{"dataset": "pictures of board games with random positions, seen at a slant", "image_size": 64, "color_jitter": 0.2, "depths": [5, 5, 5], "kernel_size": 3, "widths": [64, 96, 144], "beta1": 0.95, "precondition_frequency": 25}
Rows from block 9 of a small image classifier, named by matrix and row number. Rows with one number belong to one channel. Each number is 128 + 32 x the weight over its row's rms, rounded and kept within 0 to 255. All counts start at 0. Numbers have three digits each. After the name is the row's rms in percent of the matrix's.
After each channel's rows are labels from the 100 images, of 14976, where the channel reaches its highest value: "responds to" is what is common among them. Only what is clearly more common there than usual is listed. The data: pictures of board games with random positions, seen at a slant. In brackets: how many of the 100.
# convs0: first 3x3 conv (model.blocks.9.convs.0.weight, 96x96x3x3, each kernel summed), inputs 0-95
# convs1: second 3x3 conv (model.blocks.9.convs.1.weight, 96x96x3x3, transposed, each kernel summed), outputs 0-95

convs0.92 087:182127105089099119077088187088155121141138111104126149140128126141104173062155108164094205113136146043094098070118134138141107096175149130114166107094109167160146083097180114169155131138125125088109188119152112099067110127119154134118111089151121138093198135203085163139161134116118113120
convs1.92 106:130119139143120070163165114117148140153149131121128098154107162078125152166129110056109073095109084189112084124095134125142130099103124155166129041144100124144183140069105115111087086066141143148146192149113082134147111086181079093084058168138122176116129091076109117122093115121125160119
responds to: discs in an upright rack (91); nearly full (84)

convs0.86 098:090112150139117077117095073138170118083159149120124159239132099122141155132094152148111088131112136114167158156090090162121106163120134128144159135173076077152133134097129131106180156086138168126112149067101130102121144135088160136089126097137147181089210123114174064145055117115136100165
convs1.86 082:158099129203118114099152133123147139060138125113113114059121123148087177118156164095102175183141171115097067149120175091151156137194129129117106086124105171064120140163115107110100030101096092107127104176156136144132121158088105112154140135147091153100131167116178169096148084151170128119
responds to: nearly full (74); stones on a line grid (45)

convs0.31 112:097174108138072142173191100111146142104161090174123134198094141112071115083145131121125131149148172120145167146172119093127185203121087086075107116127186084115169088130091130101147051074093131129143119110148062107141116130147107136165143108126121109092098154170099109150146178157098108143
convs1.31 098:090109166088181088092163168108116112147063125087177135134186144151196111126114189116151149099122131135178108136140162122096147112148060160154130144117104110112120160169109089164177181173120151130146147077106185164146133101128096145102124186091054132148107163142187135128076137128171139112
responds to: draughts (77)

convs0.2 079:124146082152171075094145193113160148143108126098115135095182148091138126105133170152146127064092087182103086135166134144128163105166079124163138163082121183123185222083074112117146118113142099133145081110109139156106132159123112102092075100116116132190160135139088121159133077141134068128
convs1.2 078:139146111083138153192120096062150113160139084145149160129108115181063077118123168184057133182110118117121196118104055127157175174148134121153137147179146149136166089125161146094165185126117148155097130150161139089146120134169110156168157163138162109134165155047131162106116140134148117140
responds to: nearly full (90)

convs0.85 091:130138136177124083108193065173092192128119167176123148168120121099154143167081113154126142144131135103115126157091167132105107092136103103119065143163131066114090193150101151160121170108118112142186173092146130089126126144134083100150072093123167154159194139094131174181094091091105132093
convs1.85 079:149115098138142140111126172114112092097126127143118115136116137181122121167153139100111123159109161076178080151115120142161140109165136130163151130133106185107203066136181118115149098102152148127099076150157104183113129151079167099125245189117101084149079110147158093155142171084180169121
responds to: digit grid (58)

convs0.77 108:132121134105129123202119066114113103104147143134126080255133097094086136109180107078103126119130164146135130119138138142082129128081102151154138095128155089132112147133173102139146112065104112134132167117090125136122123150127148107153138187086081044074174152167156095154106127100132111164
convs1.77 093:121077114143165115004111213110143131124099133098118123086055143157164107163134147144081200079157096085142046129115141092127153186080147120123139120120126113109131124103143092143096140121127114110143114163105161095087131111118100115075100145180139133172104132158175140104136126083121136137
responds to: discs in an upright rack (68)

convs0.3 118:097106194135123178146135141135137140148059136098111108151125153153140091128103139236071169097133159149140100118059192130180111126212104138215128069124086142097073126147102119140070114103092144154145144080137096109108108115110121149146122130144128087111108139146089096126103133116101111121
convs1.3 163:128158067139110065112165176147117149124158114073099071138130117103126146172162143138152172120104122224151169127163157149139122136180177172126111164141125126117123122118100106058190136049168122168093148151121099127115156132114139097154108125088093150106079116053114131098098139179102167119
responds to: discs in an upright rack (50)

convs0.41 086:167126038167085134070119106118100128124137120188163169160093134157150120100129098133144131171135176115152143100053113069133133125110113110141093138144109157120133150077112196141095135146166107153119159141151180132123119121176074119097118146140113125221153090185176108143074144083118089091
convs1.41 085:123029147082168138109142135087158119108159217133116113167113132088146104129162129139120114115106115104091107140123132106083171112114071071205131117140130158109149119101136101141121123053173120147091112153154092150107169129073162090128125117097173130110144158123190145125175105209135143174
responds to: digit grid (56)

convs0.76 121:161103105084097119136149145107125116152112132096136130128117121134109180132154150196173119116087156143119146156136061136113140102139114122069153133042207091120119108182142166171135063152125074122133141132177107128126201090157130103135105125089129074212066176084112095137152126139122097125
convs1.76 106:103137136080107172170130109115088102175133128151175157160122129079156020145145145159134117141173123078137139135101145181141156127157138134133162110182109153136107124128146120164169183165122151184195153051142121144079164115145048144137135062125131160116155129170154160143124112134121188130
responds to: discs on a green board (77); nearly full (66)

convs0.47 122:178119114109110148126168091116184102177171199084186164072118162157147127166105079140137064158141119094139103141127123176179118107076079123010172127114103139146122141087141125118131152136151101153196116151134132132121170163157158149156169148119129159125118114104128141173111103133133080160
convs1.47 107:121093056142121158113129101170115129132127126163124088129114097105108134110171121126158132155128116197138132165100148078110142142151172201092125118114147151142125162123146122128122087075029129128096140156144168141152115102132188156174128118134191122087128094145067140067229132167134186123
responds to: noughts and crosses (51)

convs0.36 118:163132105132150132156074015118096109128109124091130084144100108108098101111116112079159137093137136188181099095093172049130166146109145135101144134146152084137166142112124069134123172124186193152133113086116108140116131139113153123184087076158139163157165105155115095194107144143136157163
convs1.36 093:184138101176172132132127124096134115164114165170147163113162122171163104151108087106112113115127118128085113126046156120117143154070103117142098144141170137157118131144191124100133162190055145084154136247055132159124152143131152157132140174110122102072132124131184178132148137103131126113
responds to: noughts and crosses (99)

convs0.13 117:153150083138114119078171134130148165137068123154157173129151168110131150130173126166122133144068156140094146146066128102175112109083080121135106106148153125130122184055136111100109089118137098193133158166143120083137116117154100022129131154128105103144189155131178138117124072054159121098
convs1.13 108:102068124097119143139139117111146134175151130112143096169110147189129158150230134108083136142107091131116053122143107109123129104205068087122141089052113158118138104203096165108071139067140125111159132156129111157152138137084148145119119125152175153088136080108181089130092151128104127121
responds to: nearly full (78)

convs0.0 099:058149072135199207145143091143141127129130111102113153163100133065173110109163113093158141117116144167139145125248126123100112155105136142123110073150176141100146110065096119089110075112109102128167120162092114101138120175122166100147159108109159144129118119105167153100086159105086166103
convs1.0 089:146095108122138191102117123079133113165138173128135099182181127232110083128110111098094191104110096116093107156169160130126127144082075136119115160102159161109143182157135130137103144137164157081080130067138126125102089138100069145082108131103117139174156160092131177103094107095199105133
responds to: draughts (100)

convs0.90 076:070128155109122148186131110163123146090153107101144112202121108143155113130161120115177134138130131083135142123162133160081107101099111147123189110154134140179155046112128092122112085114051147156106142137094107140129133149167120150108160130101164164070179063059120167156170099174157080183
convs1.90 087:130151114165107129031162143150138094110136148117129103135077135140143129138149118124104203103129181216114077171118185123145190117136130172103090103137131123089146139133082106133103170061126147101114145149122169150111122144075097175152087114105101198173119140142128136063118124144145201136
responds to: noughts and crosses (71)

convs0.82 087:117176124110125121142048094131136068133151129138120136147129182128103133118136085134091097106134174103147113092188116112120138244134126089094128142145143069140120167144094122073183108147134136135121087154166080099121049150091142085138122112161095123069104124135128168056181147108136134097
convs1.82 101:114107118103127180189208130109105109132088075122174107133182118151138166122112113089166130128136136174173053101115123142088104173117058143134056101159088160151127192133092172158096174170104128056169122129095153106131109116152094127120104149066145141137129150134139136128106163128171161155
responds to: discs on a green board (50); discs in an upright rack (44)

convs0.63 109:107138091161113121137153090129143129169147170095128168068137111181198133175093134123103108152176091162173107133106110162121101105118142166099168114115096130168151121096133153196170146150125138114151120127088210135064188148100151141169180116109197124111101069114060082118146123114129091133
convs1.63 097:165092141133081140080160138193126133130137077147126077107120122159064169131121090180146171148106156161127140150129139092144136175123096137146119123132151123122097159174174072052130068053057124125171132179155085175156111133120114077141132117135101117102160154141070163100168139120169154149
responds to: nearly empty (74); stones on a line grid (49)

convs0.35 101:132142118154206142113123137099076120091140102140140139172112145127146136082110090159162132129116147123179112160155090056085128187143071063150193135157080120137167085146152156140115111130096159122180118147133102112150090086147116101169132076105154076091132187129160178130090100129126076062
convs1.35 088:114012140145101097085158160099177131113136156141109163136076080160113166131155161097148081124084141141050092121153110137170112132153090114114074080167105112092133159105098119139143166099180130096130125112196118140152155133191122107134164186120091125126154168074106084104115119129137149149
responds to: second side has more (77); digit grid (36)

convs0.67 092:060119167148167108073093071105076095146103145134232148141181125148188127136159071120171109163126122092150167189074112139129087115130164111066123168146147135142136148123119121116141164130151114181047087120113114160127134174168161136112117118085168163105123137142138097116120122132122103173
convs1.67 094:219134144117068152142166123110148120177090165145037142125090184121084149090113171155142134134146178139114074113162148114146090155070106153096102112195151110100129070098156123131110124100104160070194157152139178065144170112130123146155079140134122127128116148107096160116152133124139152104
responds to: digit grid (59)

convs0.29 075:130098116111087158117120125124105179104088127177120139083134091118119130142149112170147157108121116181118066083152094126191126160110172161206058146119097164105084123134136213134087128177164119081117155103095148115121089109160145077135096119130176121101108129097120079124137176061111079089
convs1.29 090:125076100146184084143113178139176125129202073125137131141127143141153163143112097093138145130147148156174117177145123106110096152199133125188187151145125136148113068085095110091138135053097113166077132163121122105072158139116096154181146138143097125145191127118160129129089075172125188155
responds to: nearly full (99); discs on a green board (39)

convs0.38 116:150111176119056139156108118155117153132163135179157111135157136155088164130155111091105119171079161167121128147156109121139165229145086132083118118093133129158081092164088109086105168078160127101083111119120119123148099127157162125147072081136118074179142170132136157115129079108126229131
convs1.38 100:145064066084146148132159154139141135165099171147158170155091125121187158092086118181145135117181139126096090089055159106103108193145119076165110116126083128087170149139108128154100127115109098172152135137139154090126128112121142164177148113080175151119098160088189132162118170063179112131
responds to: discs on a green board (38); digit grid (35)

convs0.43 099:137137098142057120169103095134126122113130157155113129067107130116120111117095154159070115095123120170080085106127185107152070181158178116128183082074113147153122146108151112157151143148146099092167121094120139155093163134112138132124076091099139144140163078071116126184090131121127216212
convs1.43 090:140134179110169133064091129113117107160089161076094054134172123201152115143151131136078114160137121079117177160068130138113158176108122093106082164124109123065194113101109164096170116066082076092103164100110141155129143131129171132128114127077121152103122132161139117131137112069155083104
responds to: noughts and crosses (91)

convs0.19 099:131103077155095108108119113157113092126165139130147086035146079090165125177137146124158139118148105195139112160171146149133126146137144144183155109092090115141102153144118126166136125120119144079162137170121161112114159191050155112122115128105160143114096104186067178097205099152164152063
convs1.19 087:102095147154063153090101116150115135178153117146152118132063125136108120082150086159092143138160096144188120123077174128138081175099139140123130130162112139103110156158158113045135123155039061120131156168109138052145093093115103121090131139122109104091099130084080067145102172143133097159
responds to: nearly empty (89); draughts (45)

convs0.53 111:167115146187131099205158056154185108122137123154101123187102138167136146134150122111102089077124205075133141157064154118130089118107144139079060115140139112124169145088106140129116173102161154179072161121095102143140176132162129129139151156105134138126184109114124136193110053129145128140
convs1.53 097:101116129061082152107154152156089073129096124116137131105145104064104104122210165108085143140150121188116150121121110111152123159146073137108185082103113164072118147095138146110116081131076074104125137184134127172110131075110186155189166136124130124109086187121136099170154177142083118108
responds to: noughts and crosses (99)

convs0.27 085:145116131072125125101185122151109118141093168078156119130083149126117146154117074145132153176139138118136092102205122125114177113141156115104152077104132124148167087203130134208140056133169069101148140133118112137123091127139112160214108108127098090206065162108104110113147127160094119140
convs1.27 085:074138114132118133143139118153152187086134083166113138094145095144139098105113118117139128039105104152095157090147133147089159137105096173105105165143131100126133174087180125114126210141119201177161109049226136114111155102074088098075114131121157158120122135146166112139108147096134150145
responds to: discs on a green board (39); draughts (36)

convs0.73 106:082108106183118091126063092146092073147113163050156127148153144100166126122149133118102112158107047133154081160107149116161153193132168106069126129149219094104145130129126083126157122130134135137152079116137170147140093148142144118100099121183130145190091187119148154125168127103072110104
convs1.73 094:162105156166159135122141077105108066101168129184139193105122108138095086124105111112141082092114167086094144131079118192098128163111080124170131143142101132152141129132178152159133137234122173158153118140098127103137142152114101182114120027061124132128107135128144111103072095160139115118
responds to: second side has more (82); digit grid (39)

convs0.80 101:151092106117062132081124147133118071073127118107090118035126131192114076166114148119092086107117141147188093147114130143132137159182098165166149090144090139113111144110139106153128178120163096142158116131085125161095108216121124141131182138141162171171116155115105157170186062121141107127
convs1.80 094:151147112105117085098196065138097168142156128120182074139147141129157197105180096152086176118111123164129126154103135107139114084160161153150147078111112104086199133136145117080118082094059097083092145158168160103154183131063119119151064113105124111122085113133100095099146161117114149144
responds to: stones on a line grid (56)

convs0.61 095:092120146087133085127149117099103118105153112170135119198117123116084131124037126119129125110066148088078159155131116117130159144152091189117150192106174126121157093105135151154128137190113106120065120081106171134111133104124133121124092141095147116077112235194099188146102142109140120090
convs1.61 101:141139152126200109163118141152168073145175130175139134152132113083123128204145153147123127122202148101119090131169173104178164090118154076122144108127211141147105193118146157186145130138135143105187205096141128146160125151101118108125145113111138092084087179171153137117158103147174168142
responds to: nearly full (84)

convs0.8 088:160157175151056081100123176137155103179140164115140133148155182119176128083151150149152210112112122152138108099067149084148152073162106142124194150159121069151114159115130169131071150114134131113158168118121160114157091147099095110158107118115132078101122161197126084069143079091129135122
convs1.8 076:056113133150098111165127088186116127176168128107144113130036056113133134159121157145164069096092100079160087153113130183109107112147145104104128056091096128154109105148112134116121123137164105123104145138052128141092118127196149107091099170112135116062153098066121144119095136098092112147
responds to: digit grid (60)

convs0.5 077:095184157119130168098143097094100136187139086173148107156149146116121104121167134140145139116032139149183164169150094132080116161157147114078127202167159134116150139126111097167133077096155061127176128092160152165136113151118104122115095109121142088106107147129192088090077113059125170131
convs1.5 075:126091086113160173083082121140136134116103149122083120128135122169111145148077130154155097161211118068156085108143162102171156152088123095076131092170106100130146107128094144097130171155111165126114118059119176099094138139111065124158171118171121166152100161102168189163199137106098092089
responds to: nearly full (71); draughts (46)

convs0.48 120:104141099154108071097159116099137158120138068106107153113139144112098096125127123182156096023153111159112152134095156120119094053093218154112116175115146110163125146126101096180160135066125186122096158118138140137102173154125123133123164140115122175073176113144077159187156154124110103115
convs1.48 103:124169176103118141192130119185138100153140103114145107117132130131139149128207158110102128167161097122127118170138044130160154191137110149147131166113118119154095145127068160101098094141044079135135167116059091159188087114134161177130177143145140110160078134176125083155177129124140157142
responds to: noughts and crosses (100); nearly empty (76)

convs0.39 113:119134129165219105176119022117156104145139135148173143150166127106158083153076116114133098099090089210162118116093155143148118117147107120076079118152214097139158127125117114119126111132087171089150123150109171099105145128143071151174131109138111153113125128142206103135143124136151077139
convs1.39 128:120133175146174135177101111098138111153136149151119139058131101135131102094116099105149129169165108085129075149102147122108118121120134119142137119122171136165168110143184118201102200255144155152131139206119108128111138105141135180119115146157110137154182149142112191175148135153137082085
responds to: second side has more (93); nearly full (75)

convs0.68 086:113108156113103148205091139163126109056123162112117166099130180150102145167143188104103089194110122159113160113092104172174116141104130150168122080167169177129159105097102121180123162142137115134144120124076117121124102217101146116137120121162185131080122123063075142140122078106115154076
convs1.68 093:176137154124164114079121162178092079108159116105150112143109097076090109088100121166090133165126175091110169111087145142113124124154141110155105067151098092136119131131111149057176058107056095090119167076185146156126138106085112124127078123094118109173127104164108093128128140165124096208
responds to: stones on a line grid (49); discs on a green board (39)

convs0.44 082:137120171098094153100150129078141119093102120137104095104165151157152101119126099146161148029122099167157101128128166133149128139138129085181209082118097170112140098175116093156128141081120074097192143101095113134134117171131130084102221109139124081101117113118148130157164114075191101153
convs1.44 090:117087104124168116117138097162168177107147074132131136163084102134161176162160115138126158168155135142116152128173088128087119190176160193156089133087148075141143104147155139087127191136100174064086085146162171121100130106127122151169105152125111118193126111094111122063052131086138155149
responds to: draughts (85); nearly empty (64)